{"translate": 0.12, "color_jitter": 0.1, "activation": "gelu", "inner_norm": false, "depths": [2, 2, 6, 2], "widths": [80, 160, 320, 640], "kernel_size": 3, "residual_init": "none", "steps": 12900, "batch_size": 256, "lr_schedule": "cosine", "weight_decay": 0.2}
Rows from block 5 of a small multi-label image tagger, named by matrix and row number. Rows with one number belong to one neuron. Each number is 128 + 32 x the weight over its row's rms, rounded and kept within 0 to 255. All counts start at 0. Numbers have three digits each. After the name is the row's rms in percent of the matrix's.
After each neuron's rows are labels from the 100 images, of 14848, where the neuron reaches its highest value: "patch colour" is the nearest of a few named colours to the mean colour under the peak; "strongest on" is what is common among them. Only what is clearly more common there than usual is listed. The data: simulated grey scan slices of phantoms with and without marks.
# fc1: MLP up (model.blocks.5.mlp.fc1.weight, 960x320), inputs 160-239
# fc2: MLP down (model.blocks.5.mlp.fc2.weight, 320x960, transposed), outputs 160-239

fc1.55 099:166161112090134133142182072119175142145107072059148102140112153124175086096162182126107145127100159149104059126102136173126064104120133118121133157165116106071149145138140095132149086132107136096120169137158165146112129175137084058142179102
fc2.55 092:150139124087113144165176158125150098087177167061161106161092090196167119126128076169081155145095096124136129177120153142123153102178099139173173088090117109107164136149167154146178136120122106105118118080114113128072179135105117102043082113
patch colour: white
strongest on: limb; side: left half; several spots

fc1.107 092:125114112105138163078206112074190127095166171124074150139130184128121179147067167072143136137135153131146081152125089122108191147124105130143157145167120155108151170097111073109097137166170126128071172130162160121160160074093127134133109162
fc2.107 093:080126138066098153084153082180157053126181054181152137111155088127136115104174111122158117097178113055083104124133152140094085166132137131159125092083168089132157165109136101158183099104126141142116181162185078187157123142169166157102087096
patch colour: black
strongest on: head

fc1.166 105:157164097142170114064131129153194103114158147125150096139106132116122162120135147116166146160085177192094065103181150172115124094171111097085160088176141098102115099180170136128140080087115099109094158132123128126120160157068135108109133179
fc2.166 105:147091137135089131131143132164166104134079158190114137136162087133193141172139130137114136156083143085131136136123127101104090088082076148165182160181096135101164170127120187099118100120148117111160124149101164094093165167096133150094108181
patch colour: grey
strongest on: limb; side: left half; several spots

fc1.509 108:135138061170113156173182133121159113088117171131115160120135129120106099146144139124099127084169135123181114101129159137109137130117175147084107140161079161126073143119143104096078159171145103120091153192124133146205121159054133117155098148
fc2.509 117:116097062125185141166113074114177121142163144156080152051102106180057145100146114131128100083129103173113171130173135082192126115107184129154085052097093137159127163088160110116092148088128151134120110071134128123118166103108159188201103108
patch colour: black
strongest on: streaks; head

fc1.250 097:074068162136104183134166090128183049094137171105146086126123135085189095127093122080111118120102177162107080118182158147201124088104126163123132100124116122156099130159153109122137148132125085119179087092138165135105161106123149096154123164
fc2.250 087:121108156065159089110129121085104124105141125148096140112093131087123075059091130104176075111127142136155089132147131073120139144112102144095148068133150074132145074154127174169104156105150179163126148175106048110176111067117084145089099085
patch colour: black
strongest on: side: left half; head; low contrast; several spots

fc1.406 102:119121073124147135151098153113155099097098132102141080136087032110117134172102117041099179082142128231165127156158157096168117146078102081146154071146114165172106066086107128138129096117126074176123149135146160116130121093134143102157170084
fc2.406 096:090179131162115089107127167137134084101144178151088168152136119069123139151131105131146156113101078100109078071074126181126118099172133104105168107065141126162139087142092114136146169168157141149155124183091078151136140107095159145163145133
patch colour: grey
strongest on: belly; noisy; ring

fc1.717 091:132126107178153163114109170117158094156107135117179107113086100168123161138078125117045133139143150158078162152108121164124082140114160134105198131087104105111107097156125071123128079122115062082094107179195167205164089114083143198108150140
fc2.717 087:080155120117104104122099146100116130132161162126195106121122111153135092142197117150110123135134091172119117068150160127148173091156125174153191195169135153122146104106109156088142122155164144125118129161166125095144082085134119090168132140
patch colour: grey
strongest on: side: left half; belly; dark spot; finding: ring

fc1.519 096:070149145137129171187092117114114111169176150173119075128164134066188171137073091150149110106125140154138120150115128180142147115149166077128134123143094146142093056106159139119136150128136079101134119134100193133126115153145123111160186077
fc2.519 089:186180118100114148165161180105171161093121160192164149150180101156112106127121084143153149088111104120070168057172106099168125167175130127075111139103147096142146130126131116144141161115137159174108180133139081161143188091139179175103116123
patch colour: black
strongest on: several spots

fc1.123 103:082092148160157180099125103090145112112108176107087132153126169075171173100048113095148128138159190123182135158148158136133186153127178136096098070122158077150112119171142089079117150176159132073099075197114118178127175149134145089168116148
fc2.123 098:105151129108155186083142122151133101097085079119168117114176121094115091149106124103145099081162153129143181102120176145191125130085173123136146089116084152135137157114146079129129104135130111093125159053148132123138125153140133127123116161
patch colour: black
strongest on: several spots

fc1.40 099:167155133133076109147137125142103115182164149095126079142104095132114094059157143121132133103143148197077118075189194117140130078172132127175162142135195077096132103135144095124131163137117097135120132151126115172140120114146190170092122093
fc2.40 100:126175100136144133176120180156142101064172176160167126132173126189186129140165120159129095088147162098138182121128088118129150127165138152093078116214127116089125137084126195116110132086140095120085102091114130099161123135134112178154128083
patch colour: grey
strongest on: several spots

fc1.534 098:150148132153146155133190103136135080196111174110100156140096132090174126058100098072144116084137078103084136104157100095125156159194177172204147108080097067131100118158123105091144136136101115100122114170134170155147111102201089073092108124
fc2.534 096:118169168071098138112149124126141123184109085085145112145132127161165109101139125144141130168159091157109126111078141069104089167111091118102131131142108176113094091166079127106106182110119080156145163122072123086146157152087161163064156174
patch colour: black
strongest on: low contrast; chest

fc1.125 110:116094147118098165171106148148175117094133164068115138133074132132107177129131127149156142145126100098190065146076097125110119109152148149095189064129120129159172092165122142050128132115130173192092101143121145117094140171100111086124099178
fc2.125 110:136104120149084134143088150174122095110084132131150120188124177115089086178104120151117158172179160075157148110147186109150104116087088156142150111109129123164133171118132097200154155074099119085117067112155134102156086133083139118146116145
patch colour: black
strongest on: limb; streaks; low contrast; several spots

fc1.143 096:105123141152114137173116121077130096084108114074077065151097088144122130133137151115125193138072115160082142120109106137178131187141161104107103087143140110114142116169058109150078097156102087181152110189063143131130170086133178160133096115
fc2.143 094:177153139097095149111167111118143107105118116127118107130084066117181163166160153102131134146136082120103155162161142102109154150091169055111112131084138160098124086173111134129134113150102112131080095125113082149142091124157124125142117152
patch colour: grey
strongest on: chest; noisy

fc1.674 098:096108176126094132157142156099105172121176125099141084084103100170112069110124137132121084093198198140158139137125117098106156153158136187129152153163173147103128152163154139171106143094172082156118131189138135112128103129073157151158113110
fc2.674 095:144153108135103112155084134145139170138072088118138103187119163149102170094161088128194130141149163113108125169167146093088138138137128099188102151107160071081102140147117078149088065124070135096110138089082139191121141104171113137132127134
patch colour: grey
strongest on: ring

fc1.195 105:092159106119144149156199114091128105141175126128109123091162146102113094090085118135111134122132112117108125165156176157151187121115082142065115131143134144158146122149148147103069105088092112125147091184127175101123146131034192105146103179
fc2.195 117:111113083088100114141187118161145112124142095126116171110089177162104127142128126094105113125120178124102141040129110092097138130095175111145069062098084065121112178130143135200137137075138090126121167097172135112113111169128109203149117145
patch colour: black
strongest on: streaks; belly

fc1.653 100:155118175061164157105190137103111163169154127125109129108150118126137107115149149162130089072087119185167146119144169144169160144137133084145111110108139122172122072121069129124062143156077140145125124083195142143199131135062096172104087132
fc2.653 102:149184147112090124070138149127157113078196088112073145134136122128136142095095139125106129129130106120073136151098137139189114095166149135100155097114155075131143150102113134111072142118165074121041151132116138132077109166154167178084121088
patch colour: white
strongest on: limb; side: left half; several spots

fc1.5 103:164121164084118156123111137130054120121119170118137129137087128154185151166078068166136125075125111100113067147169122097136133169089108171155191114120091144148182130136138133106138098127088067096123177088128107107137125111151107153153156119
fc2.5 101:125163071141124158154129166122167114149139119044137082103149162128097138158122100083119101087112126120123116159104094095104163157199053160087153145145124182110111088158167094163158132179145127103177122127183182078167171133194081098123176159
patch colour: black
strongest on: chest; low contrast

fc1.429 095:120150181079134193169113095101162185095078154102098135100113186163122171170127140085121135106115123130173086134115095186106172108072096152126151097091173099149184150148105094047065085171147123155206093114064207141114194164051110088149111137
fc2.429 096:106068064157155125150136147101142064156157135094147167125123113195150114130087120112134105111174111082122115066087094091152093136176164083107118148079110128146053099178141153106117170152123101128125148063071136108142121104076101137121079144
patch colour: black
strongest on: streaks; belly

fc1.564 096:085165104137163158085095154073117120147151148080176143153116145159125088146108164046132148133180177138044138115128179137119172095118147215141092135111097080161118153181182136035118152122121094167089105144111110111165186129134143079134161094
fc2.564 094:088110111128116146125186096148126121104150141179113104176130132071136106124147099142090145137061114116071116134149126079139128157139095192109061132083150165104108136163146103134087127153154126160115141124101153101158092154150113116142098155
patch colour: grey
strongest on: dark spot; head

fc1.572 103:087170057107066079057118170129192129115172134116172108131138169113117146120144121131159148147150074119086118115196109123091108169088118065128132152149136115118095148151184127130118112084125144123135137154086140155112120135109113113089142230
fc2.572 104:077093149142104092053139098115132115119151125158066182138165193139197083104154110143152113131119097094146157079156138161152134139085125111117103107183131141125092145186160127140114123097151091165080116148146172125155112120082107149122156113
patch colour: grey
strongest on: side: left half; limb; dark spot

fc1.278 108:089107118148136155108120144108156151081136164146120111095141111076163076176191124141148175079158114092143105132116148190131196131119122163128065150157142115162162106152072101111048133130074132171116106112152182158151198171088120158137115168
fc2.278 108:119077134093138146196068158176131141146070160161149159112090116085084102093113146123147143128155107052140100114150131089127056139154153113110096158141158165144097143052189143137096095122139160173140156149136114070160122079088122148132091148
patch colour: black
strongest on: streaks; limb

fc1.52 118:142078141080138161083203098130159145132108090135087102086164113111171144100095086127121103140091197143146100126114094127159171099123107092105116128114100154166130117130112135123095122068148077109090119140143127176128138139133033162143129085
fc2.52 128:159181151078136134119131139136146087106144105126108101175150127131157159080089131163085131145092139090133159150146159119117094059101111170177131123150124146133151134128210130159166127107184088073112106123136137157122116162120143163096068073
patch colour: white
strongest on: side: left half; limb; several spots

fc1.501 102:107105127128106111116139146179142098168102152109121113097112144183195077112121123132145104089129170077146100126128134193118186092104100134070087193140086130108121124141119152067104078099101129082108136106140131187147132188156120082137150179
fc2.501 100:191127096178092101180117160158054103115158176120166076188170155156081143183121106111077099106133083133168119169116113138182174099116082143155125129156151087117146149075139124120130122156158091157130084111094150092098155129064144069068142135
patch colour: black
strongest on: head; noisy

fc1.199 099:161101188120101122086129080133113078120056144109138061093164112172137161163104093074134118168072169149148105130128168131102084111163137067126075177114099130114117081115139116135159132107070101172079091113095124119099156139124110144150131152
fc2.199 100:163099128122143199139147150098072122121135141180105145097137135132172173147170171099139162063143062107099125166130151112150139162091176196144115134118107084154077153119162158126176187093102093102094154169066105108116092113147083095164161151
patch colour: grey
strongest on: side: right half; dark spot; crack in bone

fc1.299 125:149108105151116178065152141133127112182167182130121130124134096126133167155085098128125082124176127159103111124115107143067161136094116146139102179140079118186074099138145156098090166095100125126123097156153184188151149122125090141123172074
fc2.299 132:170180198122154140182131135111106180139128101176145119149135094085161108096101100151079169146089143093136094174137094181095071100142100118132199120119176129187115105074171170129121089156115187129095121159108127150082107130164083091038096082
patch colour: black
strongest on: limb

fc1.489 107:157089111116083123116190135099178126136104173079078099157104163130122126173102141116129084163134094140106084152134092146088159110108127104149219080156078173157122089150086140105137148089053132141133083123131122108119137118151104162158128137
fc2.489 108:160094166121141113121183169113097089085115101142157183177160148143134140089096147122145108118108131139090135114167145120131076082190106150109087118075137108091118179144100179137131166128196091107118103117090140132182183153110140102093122143
patch colour: black
strongest on: belly; several spots

fc1.762 103:109169161116124113146123115110112115149167132102101138160141049130076177152162170111137101128136136136119105129116138127110129149098140144088094139180139087158109123153096147114089159134096064078137085125201099152158099195091179148084175174
fc2.762 104:101136191090196135096098103167115066165120155103092142099125150150054060117143105090124086142155117121165124192142094081098140148098114107118149159189127140115082108139067065117134083111125138130151106161085128160199113130106140103126107105
patch colour: grey
strongest on: noisy; head

fc1.499 106:137111162093122122191105193099143164074094135105099097124097104116126159096109113162102127129182078106113122100197131174141128125175143127092158095147135165170119123166161088071109161080120101115132149121101151123197118131055144157154155128
fc2.499 104:180075076157122100094166059109117096125112108126124133133156099164054188145095112144137057014129127139175130087108077127126077125135091105157156117102090163092124149115140063186099105136121100128108125119137132156104103148180117150161140152
patch colour: grey
strongest on: chest; crack in bone; several spots

fc1.253 085:130113161166097158133187096088101129113058153151137117075172133146167119116072097126154147141181094091188157166104126154093137111164174188146098078156069141154114099095148127147123170085178076115094171104099142105167128112166094077115122094
fc2.253 084:186211048063131185111092104134116106081064076112076102107121143095128095098121091098125124122101171155085128072126114093090155116117119095177178063112112115103119165084172150136099138150135142110115131079088138189133123112156105168104147144
patch colour: black
strongest on: streaks; belly

fc1.679 106:132062104119122131114179161122196141110166110136112139142180114116229082115161106139077158102090150173109104113134172104182142178120134122125106072167122117110130094110094122155080095087127112185092087091161065140191166118097140176121114138
fc2.679 108:127193125123090141175136100145092083145106137103148125150153181094143141131094147128108111119138098037113121082148145092173162087155165121146133112104131080164089129065114183095096040149101145156087125169148134109186145120135157144132091164
patch colour: grey
strongest on: limb; side: left half

fc1.346 098:163109125168079170057139159104112119144080158113195135103141090147157145100146085136099118109180118114117165113122129163167102122147093159132121148120097084143141088133133088149156082113144111117104131132111141102182111159094101154080147088
fc2.346 102:149133175122117150112121129125089084093151103202148091150125187132117123115159177144091143062114111099099139145091136188106148097089114191107149107117115100106100174116138122130116155129114108077119115104155118111178123150131142150167110110
patch colour: grey
strongest on: several spots; limb

fc1.187 095:105145145080120143117212110113110127150101172150120109125102096092164073090094123096169121081163105148096068062116099196123154148160134171082152143116116143110114129181172090143100175075140095103135195136120140153081122086112172111130105068
fc2.187 090:143108119092145165166177131162128148150127175091133115081079115172119154107112158161156149040129150150152140065102130139077092156099141144134066179120147166099171175176160087129143201124127147197162141199126093163162159101140087176122102154
patch colour: grey
strongest on: side: left half; several spots

fc1.10 105:102119120086101088143110134075115091094155082125101084127069131118146137137160135126085140158105160142122109152118162174099111176134132123149162089129123108074098141144089136123088058067140087206143133089067073081113109097130170194139102153
fc2.10 105:134134087101130159086086154156076094098116126142120165128136110073147130104129186138122164168175070133132195101148154155150121143131104123085112112189099086148131095133135174062120157122074114141031117153187136145089082162078084145104160096
patch colour: grey
strongest on: chest

fc1.68 100:182117145148172168076126130108106162141165192113103168119102190168157121107048154151135077131100146068123091097150112156163202103105178173114113142120103076150106093163191140099091166144124104173124141107157162199163110152114123095122137148
fc2.68 100:173107126108152109170125123099118142142149146180119161099104148169133150153143126097164110110185118168122148113171165077128115154083131103140135120109091174088107090171090147083110128101084175148191176178132108149142094155159101153118085114
patch colour: black
strongest on: limb

fc1.315 103:107141152095111103107140091082161160135185183166148181139193160100119137063084107136168152091138149107106093133182144131129184120158098144100056169140143146121134113086171151152072186140100113117088089138187138203138139134043173130151124170
fc2.315 106:138122082082072149136091170112125159125151097042148196102120104091158156156132081189163068131173163118141149132111151110130149169117114113163077063088122090153151084155098086212151178164099123162082121148157148122172112139156131171126104123
patch colour: black
strongest on: chest; streaks; low contrast

fc1.98 107:087079120153082173179142102129156140154128102091146113167111172109116104223141116100099138105160136171141149112138109095151116175106179150150139138113083090121091086121160107091116118121126143135140162149113109142173162126112161076109095235
fc2.98 104:104080128062161123084175070105160080148104161148094152089072125214097171151117131098097155080079164129104170126134103136143100104105193101164153122155069184128106151144128113168093150056195133163123115071128143123158176150116122133120123134
patch colour: black
strongest on: streaks